Weights of a small image captioner: encoder activation swiglu.
Rows from block 3 of the image encoder of a small image captioner, named by matrix and row number. Rows with one number within an expert belong to one neuron, the router's apart. Each number is 128 + 24 x the weight over its row's rms, rounded and kept within 0 to 255. All counts start at 0. Numbers have three digits each.
Before each expert's rows are labels from the 100 images, of 14976, where the router gives the expert most weight on average: "peak on" is the class under the peak; "top examples" is what is common among them. Only what is clearly more common there than usual is listed. The data: made-up road signs on poles. In brackets: how many of the 100, against the usual share in percent.
# router: slot weights (encoder.blocks.3.mlp.router.weight, 16x192, trained with AdamW), inputs 96-191
# gate: expert gate (encoder.blocks.3.mlp.gate, 8x192x192), inputs 96-191
# up: expert up (encoder.blocks.3.mlp.up, 8x192x192), inputs 96-191
# down: expert down (encoder.blocks.3.mlp.down, 8x192x192, transposed), outputs 96-191

# expert 5
peak on: face (51 vs 23.9)
top examples: blue face (68 vs 8.4); white rim (39 vs 8.2)
router.10:134144109141160153109148181109165132164121107166174156132098142128117128140135176077122139104146163120144097100086142154146199126134142144183081126104132114092160136160086122116150093082086113124122141130129159142067164135087099129124126116117111131132111078149120126126141178128129119104
router.11:144123128157130140124118132154159119087146140189164147144121115119117187117123166102155158158118119159142122134111137153130141149112141127157083115104088135149178072107105114095163083103073149146117131104125157126118136128131141109152143120132149169114118145116150135106145155112165101091
gate.10:134143131148093120079102105118130145158146112160130155086131097145061113121112128128115133125139129113125142112139197153130112143123100116115142132121083096134112142148116143127163097128133122144165089129140101131126147129095150119139129141131121131092125140117118093113124098146130133109
up.10:120112126102110095151134114127171092122132154127138102142133154127104155179148096110112117164138106125162085157153131084163098121112160153157077129131134129072159137106135152161099117095111118118138175117058155099134153107147111132104126141110157108141129091125157082133171108103121133158
down.10:149151115104115113175129145165120159101131103140145147122108190094169115161134123133136073122142109109158129139150149152163170102135145109088128101094091128119129113163130138122137170131143130142141142113119090141119129091157164136123127128125166188096112110074145162156110131154142131107
gate.11:141111163098145112112168115112151121164125144076102123152175130134150117141134088112127121149090147149146087144178123122144094139133157165144061134121111130154143161136130150100093086131098142173107122111103105103126114093142167160135096134113146129055127139161114128114106109111113168122
up.11:137154107163067102140133134163096136153136101145116151137113097122125127187109154102153105122110117123148126117075148175116129093111109045144172141134163149099139114132175113132172137180154090082117093135110151117124138151112122107120156150130066125159137085123157130101145118103056096132
down.11:119126121152142100138139154103114145128132123114138168099149122127110118106106142094140103148145107130180087177167113174138137147120106146123086116121141144123105197151143132126090106126167120131145134135136100126118112127067114102109143134138140144146115085119119144156132083142072149125
gate.12:125154104129148146114151132157112134133147107136100137134103104136136082131143115131097136120140150098107132105108159163115146145142119086110147143184103099162113135124138147148154116140157157193101152140167122133124113144110131143137082123100151114155133154139085113115172106107171145113
up.12:133139110149120138120134140130112150124153142121111146115114116145132115119139130144075157098111129103081151106089143169090132156146115138058152124151089097136078145136127124147160119137163111162150151146141100115132137123133107140128106112102155110150128145122092131130175130090135159124
down.12:170137116131055114123122129141089124145097127119131174107120121113153163110161148166112124166134110155152090148103100135121130132114128121138105145124120120094147147112135107135101138094121159131157129183101134163145145113150151107129133146122095134083109104137107131135121143129093147054
gate.13:101093175086127138112133154119106119121081105128119161109115129133112148140145143121099117133102141103146093158162176116107105101123157118135140127145133148129103141129140118135137101157121127157128198128110109145080084133115155137167112130103119128149136114174152108124132124127129088130
up.13:148128145125116159174134146098107111120129112100119109182104128152130118147130158126096147128116157122086118139137128141141113157116126128148102143147157118204143125193113164119070106099123140123149106082125123151125134107114168171135173175152128140121100097114158135156140123135114131152
down.13:126107151115177185122096135129114119102140135152153114107100157166138120119154118106145162158139158122148120147144194140119136137131109120090082116116165117148095145118094137118143106137147101123135173139125172130118107131115106153178099117138119135117169146137131097131135124116119095142
gate.14:152111146154112133119115117127158116138151089161128100113119070066118138149104164113095108158153151127114138107136121148079128131149115115091117130134161173089120081163142157118134135149124124136108145123096157125138139141138172114067143117129103112109141125124121101135094121140147090138
up.14:134147135112123076101142116145127089141130121150174119142132139131121141121118139134147199123164123164144151154094148127119106150120099127158098125158132130149138141150136096140120128081134114154136105123094132109113134115167137161157113119131152135105206113098109182106137135140111155121
down.14:115153159140108149095137114133114102127147125147145096118142122124124141164103118123151153135109159141147148091115174077094115115179119155101118100132123100128144130099108167130135058145144166123161131122130089131117111138150118155120140117141107146151125115113137144092127126104150099102
gate.15:131084140172140116150143139107105168086148130149151112100117152100130126150114108119124144136115151101161132133178127129181169128137179140139122127144126106108091169131107122148126155123070162138099131124126119119077092150111113121109112137130155128142130131130118095121119077152125135060
up.15:102149122163122131139098173107138130110127159121127113110092121098126092132129154117115139130158109134140154161165122099150168116105140134122082165108119109138101114165100123136122103135098110085107150185133135126155159114160125102133119133161075121135104152108120108122142128120125174096
down.15:095137097128141124089041120156120130087157132130124122143124097151178115120147134153132085113104094130108158190124142142139119144162128119176111166129148114101133113122130115142122133111099103164113124141099119096140173136108148113123159145128138079135131135129101126167100105155177193124
gate.16:181141129136147124135149113092105101154165135088161138138145137116141176150168084128120109143116116162117075160117116143133143139062110109186098111097088150151079159131128143150129120155132111154132116086112137105152121163154161157139141134117169135104114139139110128132122198150134143143
up.16:131132169123105173094103122093119116153121129101128122149085106115101113129170119108121131154113169187117102138084111127129139125183124142122141099090135120144135135136110149137096125098127143133160180139124121128148169146129092102142119133125116076125115108115091126116126121114121153150
down.16:136141132119143101121110099122137155104066148145092119142113118118173107131106082080142135083141079130103129143098099162107145129140150107121098141100144160122108171150088135165138114133113127118101145148123165135126109163131125138121162110119162151121129131166127139071153124138171160161
gate.17:160141143124132086142166110135117127094127106113127142132123120125127137126140139138099074143136167121149117069128182150094128141146131146117097122169104121158161095135117148157109128162172124174092095138140089124177114102178147109144119126082128120093108115112098114097128201147137145138
up.17:108145140138154137162109136099151164120096169152120117082096148102108100142116118102133157147133064112094141188155094115129128116126134118116137130101139127129103177125132123115085114103123122139139132132113134136100146148110105144112102097172150169166136134140094106149094081106136133125
down.17:101118150162135095141105093122112111131123131100120127160130151118101070105173150117152118175092130132108114099136139120115107154144118126110138119123139177178128152178134125118106146121116100151112130130139128176132117130158096162099139146133173156116096072144161159153105179089095167119
gate.18:117120131088140118061144131091123107158154141156156149116145123161120118094133141108135145114114123156150110142125149095100164138113142112090149114130174104141118156129123143169104141124134144145147081147138127137169122118103119150128114111128155154151143156139092097127137136103158125123
up.18:126125108180161110132092154112126109158161152081138141124127143153122080136118092126130116140065090101114137100130122095143126124110137140143083179107104116123119107149086159118097136176092112113103132151181132142153110103088095096139123136104108165108086115143111122138078120128117134124
down.18:155148085126116132132138090113168110147075100135127140156124156135119109126104126143159123160092130129114138128162114169105137116139123117112140116093121140152125091153110120111133113091154158127149133122154110137154102130113073097137140124167134146141095123144125075154143139188092118153
gate.19:132111159124162136124112134117116102163105101131175117136145132154127102190121124140120125088156109080167130134145152121142092129100116084133141115132119151103118151131097115119151075124095145152102119139114145126130128152157129134149133144128149097122152100132160096153131174046081122136
up.19:149140132082106166125122152116141143139143104130136118140127140112152132141160144135128098119104141154142079110108121141135150138137113098107137146115125153138130167128098140137120165146140136115086137137101189124133117147112111115103141119144157172118141194129154070172124131116168124116
down.19:125122170137154111149176132095121136094090118112177117088121144161138110118123113123102139088120141134177135099108163125133122163188093131124100121151139181106179123126116100166134139137112129056122129115110141116152164112098126123113124151131150129152157105135159138150134114139113087097

# expert 4
peak on: face (70 vs 23.9)
top examples: orange face (33 vs 8.3); pink face (27 vs 8.2)
router.8:132105128150145122143104134086137103161134115131170173134092124130115127090138115106095120115185135151150106108124148109102130105117130126146106079129125135125150136144119139122131107110139158114142157102168165115143162061113130148142160083081162115092118139078146109076142152126155135095
router.9:160121112164136131101117119140141132141165163151129135110127107118130167153130141151136169093142095178135139130131148105160158119114173108162105099092126154140139104146120135066123116089097142130163157107141130069122123110134140154103125126129141095123108148089141126129139140163155171090
gate.10:124152122188104114122172114118131099101127171142167134165154149132135116119159090126165108112128140158155107163166122137154109101088130126111119121152121135108128127188089116077107120126128134133150152125097168169067103151112136129116135145143141156128105135089146138108141109167127137117
up.10:155132134155111119151196098121132119118123163134165144147151109111122138114163093093165111128137129122138111154170126104136098079108138133107109129073136151097106118149116131078110117131162119124152165105086197161107105151115166140108142148139139128134143132105154122116142130163129139119
down.10:170139157108125146136100121151127156132156130136089115092121119115138172111110097091110119121119155137108073134112110085128146096097161145098134090100152113181165163109155122116125092127139109137130145122128126125181165150110159082133113138170125116158144090133160120124113126093104111112
gate.11:124107121152121123143147137118144109125138150091113126156113129166113126142105148124102155138147111160109147121164128105142123129127103109154108109129137122130125124124176105129117128147109147146166070073103133135136147111131119131160144125151149133155140112124117134117134150168142186083
up.11:117083129122133097131130089134158140122194152123132144131122098137123100126116147149102156099173138109152101119141103121107131156145119102120102146030125137124113141146159094133105133142119156115123109112139115107113140138129109154122133171143108125161143147141146175081051144134141147113
down.11:157082153123118141094146101151127145122133129106148125103151108140138116063130123098086150133147124152059143132097134131120164112083141079169141140092123086143122169131137118106140067137092134117158123129094096084168157130171123138132164146133161132119158082160135175139142147107098158131
gate.12:116114114119172078122091115158158176125129111138109160136135120117124124125131153145154161174130159128088135126141157145122176092092143128149117141154107107120088115078109127116126131108139120154087125119121119140103147138163088124178127146091180100137129099107125138133109116120097130114
up.12:155116095161117154121202113105108113104116096125144095120110138151136118124127104103117077106144063142150131156140129113162127144154110105136125131132118160134165152146149130141084134160146123126162160130082094124171116130094150123098147131169088154136143157151126132123109164190154111150
down.12:094103096096148120094076153126155116151137112125131161130146099154131121132091091124112114129172167122138186141117103090124131122141106111159105115127131156140142118151118120159139135181133091115076104135115132112106084153162132163146127146165085118140135122098118129152135102120189156133
gate.13:125180152131151131126140116151140099116065117114138122156110135132138102148144159154113150120078139144103135163122080105130105142118109068095132095101141133165060121136120152138098122080162113131149098162184125173168165128150136123165104144111093081098155132120121118105134150129120154125
up.13:144101120110110125075093138092137163115177120130133133120156128158094143104115117110135116149128114157136125091118165144121143089143162154160139168136125096096168123135132112099138122162082142122129165125053135142083080154135097127112130159107151186170136119131122117154127135145111139124
down.13:118124155117135135134132147075124109117101115091139120062135146132123119119160163144111178107122129164170117152140118075138100146092143161092135091157112139129098148148124128103103138066138131079150109101133108141157107147144117162092144142109114136101142104188126181124118130135141125134
gate.14:112087131183104129136151117084097128142146101122127170092140158140112114133185165152124083117176112102107130127137146153097144133148065128159122094146152133093119138107113132158165145108132128176102157076108144143120113122104125124161118136160183141133157137151130131125099116109149147133
up.14:126090139169126089171150130078126105159117076115135143104167147100132112159141127131132086124159102126111094120108131116110160103152089105138124116173150135106144145114103128142128129109158114180140142084092156135130129115124070116161122116145133110160123155143120144109118080118153124135
down.14:122127125119155142092138107100168125154121120152139113140096124122124181162130129117114116135158170165106120147201126145163100106130124112117125139114105083127153120135115144077140101133124147108146134137154158108170111138146146105132130124094112091141131144161149111164154116142151135130
gate.15:150151086102137119168161172106125103178116108152116136151113165136076131148151153100146127120118181138151162103104166115123132130141103150114115135100159084121123137125129157151144128092095107122145088141131109122108115142145141112060130129130130160162150132151144118126104120191124135142
up.15:142082137089140138139165129162138144108162121126126113143114136107105116132132109109123118088109155142145161147130162113124123128109132124128131132131104113090168162161088145101117151117105138121160095120124136127102135135146097132139112130109088170140134136130080177110138090157074107126
down.15:131116141130126117095073204132131141090136152133120146084123145120112174079106154088167107124143098114095121148130076104130104132121137098170125142144106112071129135135148130117114129167148120121137095166120164164147154136155113107110136146120107147102137146072116148119163141157138125117
gate.16:168142124163097135157114124165134119128156167102145128143098124145123127104140168113128171171134147137122096152152126102187146132132144072134147169117123171085103132110149142120130107129141137129120122119106098106106107141100132135138136127097155114124096136142124129087142100112175116118
up.16:168103119149083116157086149190157153112118128128190131109069131147140118123148144142121158176130140136147127190140112115127152105143146090111139173120115181123130129075133120119159137146129143125088153148095104107103135143063131165147122152107158126128120100156137121077100112110174125139
down.16:070131141132172155125155101093096130114140109097152130141145149159110123122163108112158078083132135121137132123072127122103074119164131127160098082145135107142123149120101116136129117068120175145134073117173096159130109155151128116108112168142152115105137163090112131181179137098117123109
gate.17:113090118102132108125115183141081139137100147146107116099131092162111131122128137081084140132182135130152072123124130133113162151104182129102098111132109185124123144098090134123113112125138147126129076111130109084185100135146137146141126101128140146113120146152104111153143146135115149148
up.17:114149125139122132132120083140153110178165109132133132141108160123131110106129116153143141156067118113098206146140125125135100112153094123131130158134156094140142078156137122137148147131105099150097163099108145140091187125077119117107124143115137092152152156138148134125097115109136145125
down.17:139100163104151118149118120151127127122092170138101106151128110093088153093135161095167112142104085145135140113095139113146105097150147091128111144104136125120163081126106110099107097140124129157144107154109129137163104123155118128126167133136088137162161173113090126112138185133135130103
gate.18:145145134118115141157151107153042157175149084107141122119115100116097110118127147124132120115129134092110085138158124137178149190091181127112114096171121120117134153117115138109159116143115098169147102078157121135097092124151131140157148136146139104130105129132139130097116173117126123127
up.18:123125103104130157085149097097133131146101148149133109113125122124118157153137112139127116139152092134143171105133134117154149103170145117099145162094148099131100104108143126170138095111128161158137134119137139181156183106082096109109111134154148176085139110108147123129141099096168136111
down.18:095113135070127140119108138078127098136136117159171144129221117126115131126171126122073154104126124130110142127118105155142138134103134163116110134109152144155123096163110161153126146109108127132113121126125114095143119140139137104124123162138128143139139134141130167131064130115112146127
gate.19:150157133140149120138164125140119140093097099130107094145102132129094133138075119098123132110069122124153156120132150068137091152143088097140164098156139164155170134151109121158114099152154115156123158140141149139122109155098122143132146097153176137107113106152129112093110123147128129148
up.19:099126136139153117101117118109119186161119109108101082151107125120124100124151117126110125145094153129149137111142135149075113116141107146114118113117137149160180130122097158158099118162118106137133142108126200145174143100142111134152147115143154142097098130116147145128120124122144175135
down.19:131126122130159120132101126104118126178157128122135083119140135125145112111161088090143094126067136125134167158133153114105130160105098131138117106095131144122137133145107112083146129167148109123149090134115173136135176137131144140112143172176142135106151109072107127150086113110144141158

# expert 6
peak on: face (58 vs 23.9); rim (33 vs 8.1)
top examples: red face (51 vs 8.6); red rim (46 vs 8.4); purple face (33 vs 8.3)
router.12:120115154115148157136091129136137116096138148141125131122113115112110127126140160100154136151110120138149163150130173148121162105170169102140109125096110141132150063122124137110077109093076111090106106105133124148138146099123177149103157082113148109119103134101093116104124147150143124138
router.13:106125119136169145126118156159144078144122128129149123121127127114151144118118172081135110150135139116158134145099124173110157151204173111133117097098132121115157070125091146122152092146092108092116111113154157145132134125140143128097117082096111090126095116088121102097101160145144128151
gate.10:178151072153171097134152127139129096094072107126095145114106140118120110109155122132134161135150151158121137144130100118157154110127147133164120126138090130122137154124143122077157137089129136171114114116146142151113108154116138116161131151114126130162164141144173129107130173138101095121
up.10:106124146106129130117156102143116170151154150126113125110140163125136132136075146117125146130152096123112101119147116087115160174146043105081137106115119139121150109117157130108118100150090132129140114134120108115108133096106145162144150132147125172127122142136074171116106097114132166100
down.10:155100160096165124151136138152131123141119086142105081125158103126149152164122108152108110106108175127168146126147153089137120130126150148131101126174143149127140081089119137102116167137100120116125112133166168109147157137117143103126106145119095153121127150110147120149111143120154118129
gate.11:121117111143153106121095136155104094146138091103172116134135124118136116123125109147111104142102155149157165125117129103119138111107162145152155146097169129113115083152188143165118170107136142127140087110148122155100180127108121129116116134104156139122112140116147140181105137148156075134
up.11:100173129127110139122155106108117144171088139170129139126133093108122145118115144083158145120119097104127061160153142137159117148120108112131113111163077111131103196144134117102147067166137107124115190126114155107136084144151106125134142150136114125171163160114102121076130084132102121136
down.11:101148128114112081098122125171128113188176112133170124127130112140129164146125117126138116148156136152125085131135100087128144111119104129158127157105106158124121107114123140118135123103135133133169144162098136148092125098094088162170142117174137194104117098113107127148116131119147132115
gate.12:144103101145122106146129133083148131110121068146132151132136133121145123150139177122109105177165121160130144087108133142118115103105132142175128160102094122152130107118150135148137133080112154117118161079089128123157112145122115167147097089122124158116139093129110163145109082095105164092
up.12:150103129087162111136106156117118167140140150086145150145102128153133142124091081167139165122130153119114091136139113095135153162168089102074149097150149139170167150139119117128143119185161066093114130140099135091109141158143123103132126140129097132120117105136128088133123137168111102119
down.12:130128153118156118130107110129160119147160149119140170159123137121115151144100080123123155147106096131115055113112096110125130095083127098103075156082114135126138133100114143138131130127133139149121133173138142139137130126180176095130128126177114088100133132121150133124125112081175100117
gate.13:111144114123143129147126133109157162083121133131094122098100128145119135094141148118090168150139110104117115128154163070098133134148176125149114118138057125131135143163127146102130101110112116156107131146099148135125130112142066143111100127141145091165167083141150136139148164097126114107
up.13:124158155090149135163104107144128152119121133110122122122150090133146169150119145149147123145093126145143110114131144136114095124145084159103155105136131136173095112119133113205138110146095128139174113100153141098073129149119154137089145125138095154091142158104090128140147126129120142127
down.13:115155184136127123125120107092143161082100033115165115118122140126134177136120102123145124161094086158114160116109152145113125132155114123121136136124145110155107123109145164123144132122120099152122121136146119105148129130121100119174129128146113122146152125152095133094118103124139120134
gate.14:120125136161156100116146124146122093133084140144167113132114130121102172137142113164137114104134141115123150113119134166126139130147097134116119107132112132118158107125159141133112159118113144136109137145074103102147090171133162125119130096160134093175098150158115120104125104120092146059
up.14:120136148139149135083110111102091114152142121097115111135167148135165121112106129145117145115137125101127129103124159125135100139094143126115143119121095142142135107120171156112074134096112128146121118152118135143117114143154091137113136136092131121096150139104154126130180102104119090128
down.14:096124148099133126128139133077112161160125154158102111155127155108127096112082175158078146140138114133143133098162085117156110109161134149094147127111122151114154134112164122141136126143125106117116091135129132091150162123100122101127124091148077132163160132141140125133115149109125122124
gate.15:101131129153130114140097137113114087094184129139145121125118104156116158181110128127141127124103143167108088148145136151115124113136105106133120143100148131144134134092138122149102130152101131185162118121117081107118145127142142084163102153149126081130127171124132110152146106111105143182
up.15:149108100100135125114144104125090162118142134094123100124164121144125113128068125135112176113097145143173146147110128113119111106085122132115108137112175111168152160167133133190117148155113157088120096087124156132150163171149162151129141117095110095155145121112110139171114103146169106095
down.15:083144122113095146170161193130117111116165131113117147144129130151111132140096134142122116118135126111147138119110133155130144125112152164112152087136143092122098127105089099131137122117171091141081131179127134093149122141147128117125103130080095157123113117115134133099145154135122091125
gate.16:153188096121115108103101099148116141172102112072141166126112107121148097150155114132128144129123140137128138115162141102132134122142135109136120127162121133108115111095116107098155093140156121123100066127145145144079141142103114119132122164136138127113087144105142112143085091128091111117
up.16:101107155122136134101133126156139113121118112145138133078127166133139106131142177110165120105089157144174148203132117161124127117212155112122179133131122139119073107114123131144138125109106147080160134135116137161140144128150099142128122158139104100102149129146177163096139129114125124111
down.16:104098138116159157125055143146164087117091094100129141045129131135151124104167145131183164143136165130125170158107158151131126132187130127104167112125116153138107124065143133128131133099122112104151111153152127127141136139112113143150137128130165082102134124144107127120117124137122112141
gate.17:125117153146118116116121127137117116132134127132100112146164112125131097100116123115126121137137126121120162105156142132161103123150147089165115091114110147121126141153139149150146101137138106098133107138115121174175132137128100104086116114103152100138125119147171137103123138127141081194
up.17:175153169136122086112130113122126120098123171120131142137109159116153099127145122162073111165129112146127146158105125191097132076095149109100095124142134145129135137125160148111113130134126120136154139157076114086109113112084109118131127115118117125123115122137092080148081148120119146094
down.17:140122138138103146156142126114146160128089156137157109204125092172148145083129139157117131116104130140144166123163155129133144151153137131070123127100122105123145162137115125101151137134114132103123167126093100142106164163092111113113128117156129144160097149143130116105097138128128104100
gate.18:171153091110129131146136161168144157145138125141119118141159129130076121132112096185132173144138144100144136128142128142102108143185137114089120131124097143128099098152147131117160129134133120105119125128120136131106123127123142110105098106101136084117122113132141096097126174135129079114
up.18:157139073093137105127104138184133178133148133109139143091108114162101122143124117154134150168139152120150083155123150178078110119170132116080147102124109121130159123150196168136110115106117107117111135123143160116122126161127129123102089116120139124115157137143153094141121159146115078101
down.18:144129130117123108142140119102124110147157078119129135173082102115107109158153110113134078124136149156076143116118105153178161148109181146155129111172130144136120139158114104116101144140104121186091133109121121123134123113118156125169131139121127135163100140103147089157189157133122127124
gate.19:133146159137114188135142127088112138149104147137118157136174118170135113130086078139116165078114108103126114153136140106136068144101120132113149102132123126118154136131180117106121109120083147129143136128081122157165144115124154108123129170121110134104148164129116129146124119133157142145
up.19:148137113106139102147105105133098116152128089128113132120133132114119117119123183129132113183077112133104123088097157159111188141116127099149102130140087131158113131162109127117127123132178123119183126165148130097083166126133075132131144106105158098153125102133159109117104109086100099121
down.19:150126093123112121128160092108118123109119127122167175098129136139105125113132099141078149094139122106136141162118127140122128150088136160136074096155122108086132134074157079141140134113132134126127138109106140202125114088161151166136100129107153167121149121126128112114155145114062107135

# expert 0
peak on: rim (25 vs 8.1)
top examples: orange rim (63 vs 7.8); black face (27 vs 8.7)
router.0:122149113128146139123116127133121145115150115201142135133156157119119137148156134141128144131135111150156133134128151127155164130117162117194096114127101120114158106139111124064173102077083159145132138088126118122101110088140129140150143111126126128114121156099151145110111141141123095102
router.1:123110147140127144111119092160105159148169147151153169138155120098122160120132141141137140129116075147142144105121136112115148135110171117152120120085134113136132112155125126104151125094091130112160131137124120128121103097127107174133144120133147094091113117119145162103123112133141155129
gate.10:157130097129127138123126104131171090139119107114135138173126105140119100117125175093127123142142093158168138126156125149119114172116108138127100092115168128121144149133150121121104128142112145116146104128066097122076127121126161118101095108093139207110088119144173167144103100129106115143
up.10:099155137117082095138130127131088088137118123174139100116150092114128124165117130172139136135138151139116133118127100172122133097129117138106143135123153138165076131113137137172116134137139143121127112166128058121133121141133121173132148123133133140160150182139124106137159124091095151144
down.10:140113154164104113150119102117126124115124153127145109161121131160092113153091146159118139107147145160115139130155117128131151121163180185111100137130152107125138131171132141139155148102109086142129119136077103128117149178125123122133156176169114114129136113145149103136128108099055133120
gate.11:133126135127159070110147148117037166135112116109151154143126148123100114130102113130106145118135149137131103078092094175109134116116131169157121103135136149106122117104116137120105148125151123144129127146123120102150144125123096130159167133146165128077145110119133147126146142135107130106
up.11:138153106124135069139176167125058127135121102123129167142125125145139141121111116087130117128181151139116128085108106203103134127132114169168114110123114146088135113109135133109096119145141129159122109138132113106152157123128102118156184076156144114093143111110157139108146141135115143108
down.11:075142107130113107122147109131134131109140147144125131122085129131133130088132154129132134134142097096109145162126109123173146125190158126116131161118105139117149131152115104099142113129166146095142120153080138062140088126163170142112133156137141129124102166106089113140128150120135133130
gate.12:131122161108147137077071148107088124123104104131157114161107093106107136156164100132127116196131135130131134163129122087133152083116155128097120176087158125127138131136125121150144121132115117132132179093157139138147080135084174122145155121128112151133064126147146119130084132088137131082
up.12:138133120082107128093125088162109113132129165150118178114122146106130108130128133145093156135142141141140099149126192150158118113139171114109101110126133119097127181158112109191186109156168158104140088125137149131163122146145125095109125115149146115150086125113104105134120112116114137120
down.12:127086135147130077120150120145131080134084135098085124129089132171074148127138117122097146168120113147138123116176150113145098133153138127114145133106176090126144117119186171124120084138154168083123106153154088133126142133160127132142093103141119136120116131109106152100136137169174141118
gate.13:122138088101121082097174138115097145124140123157133111105134115134097134114070169128096180106115122139155128114145109141156128148069110078099135110159161152129102100095109103079146170070108144145125119126151121135131162099115110119181109126180113132088137109150107105104170142079122137137
up.13:127108140159170130161083113158126109147118120117136117119137109143114108145126132179135126163127185117151097131103142139119129108184158122139081133097127093096124153129171157164158123133102100132130078121109138135096137148126145113098174142122126089141114134128127135132138141193117118129
down.13:133141108111084104164145167095118092148124146152123150139081157155109128151132138109106141152143134115144071123160135157135134106158088159159148121146097109115148148113130121153125126108092119149115110109083139134136107158133105111145136130148099085134185106149134102150137127121144151132
gate.14:137111091128109099126080107106079104156150121121112130130154111139115102122146169133106153128145080099100137143116163123144126116140130130137130101140094161141103130135185095102090156125111151116130163140111108111175129104137148107147141097130103163123107161123145111116130118118118158125
up.14:169118088159103105124075099114121119143155160125160114149137117133134155114183135138097149115100090078113108104102156139140130101124133117151129164159126165157127084114153139102090129139121131108074188103101137163173169084136137129160134134152115106092099137145130122134111149138106139135
down.14:127117116111080129139154109135111162120119103161116173136120145138149164124128123111139146151152144160136116111143113155131129103141132208130170075102127101093159140093131121124144110168123144124131088158128105160128097124152133102126107152092116136153146120125111191169152130138105134144
gate.15:096170158135141156081114106142091125084137149133158123127174102115137093152115124114148153101097132098121131086139142102090113126058142077129173079148175179142149161147120121165141121073132137138116151136082154110089088174134150101120120095154142124108114155113164114107118164099139097096
up.15:171114111080162094160139121161124125128112138160112147139111130110152137095138112119091120101154149102133121146137116145117153116156137159096141190147097068123137070094155104123104143154109091119125100107159132130151145105120114115128158144112102138142142135140125092132171111114098141133
down.15:108121130153126120119120106108110146116165066129132139141117112130149108171106138136145127098148120110111154077135111121145088119159139132124113132152109141138193146144164143076110134117094105165083137074106187113121083136135109121159107129104139094153127132138138073116131151143152166135
gate.16:162104121119146138072167149099109107139101128120129162105110182117113132132102159105098152113124118164177134137156126100093149077142124161163115140145157105116142094162130126145146147160091133107125133143107168125135122133120147131133129169125098113159137133133112108104137106119177116111
up.16:119111104148102116127128139159122142136122101146101137130113111160133111119069111131155133134134104121148126099163163131106151212147093113093148103122123113121146131121102142105110111198142110135126111108106096137103145132120117134146122138150147113121154095144164132146150136147095142126
down.16:140094111126147154134166187148141093123121130089127100098116168079119171145107095126096160132178127105141135168123153125144117154120141128138114122109129127113101126131107107078128124139117164150167157122078135114078123103148169162188154087165104111142145144151141140136123093121152099135
gate.17:118119157108114136134103131148111047144113142117098122111132107122071085120166136141149104160163136147108127158113120150121122116145150138117127132153124152153165135108153147150130152187139106117140131137146117111138153103113109069068125124119089097153115115127081130205140151120124167104
up.17:148159118150126068131121099120143113177105112114120080083095140130140130130072153128094078120130137157118166122166112111095170161147156159157134126145106108133092143136088138121117148144137095112086105147133101138113127136126106104120127110122115133134129094126156140098097141133162142116
down.17:131079166137073091141126140138149133123158093150154087071140125156157116165177073124140105107131137157123098121098122186123138108155134123119160130118118098116106160097123135148113128149147155117095113171111069143103141120089144104146099144127144144126118125152086093163151133147165146147
gate.18:101169127106146129152158133144153122121147139142103121148111092107148152135103149115122106030105116133073082138119117192132135149152157144108148153165145106135121122175132133149110125145132067144132098136080125162121138123130135176167116137092144099083140114135119118131141144127117141147
up.18:111157129132096198118138150113139142093131122136102124105131128090164162158118126132091098111097158129126103137119117086172125126144160132077128152125162120150116158172099146124120096139144091128128128142136103137129088150118123150135156128102125116149160130140132111165132142099091173120
down.18:167153070118113144135139146101090110176150167131145095094124126110092138107147170124135119106148140124163140109075117160102175147120146132119153125100089176138114112110109116154133106091103162108083105135157134155106109091127122134108132135122109183156108114139158123123134151161147138094
gate.19:151155174099131115143125125115153111134131124128129103150108112145121150116069138095114181158089139142093121097127139128114168126139119077112125107131144145145120132115143102137137174174102145055149167124080182131167111107093106140137137148162093143163125076088163110113132142130127110136
up.19:141131122152138103112128122128123132126151107129120130106112119124162120115173120146108084128145104133139111195157130119107096123131113182168133138141118147081153090151151131117117089096120119121134058140135098097099123118131141095124092149077160151128115174175113139156110113145156169130
down.19:180137133121168119116137120107120148101144124153128126110141116176148107151152126114125123115123179121127121117142138134127149086155165132126116151160116140129136107168117157137120138135118132127151102130129127118084144113150119144161100175161131118140142149174070108123175117111116126098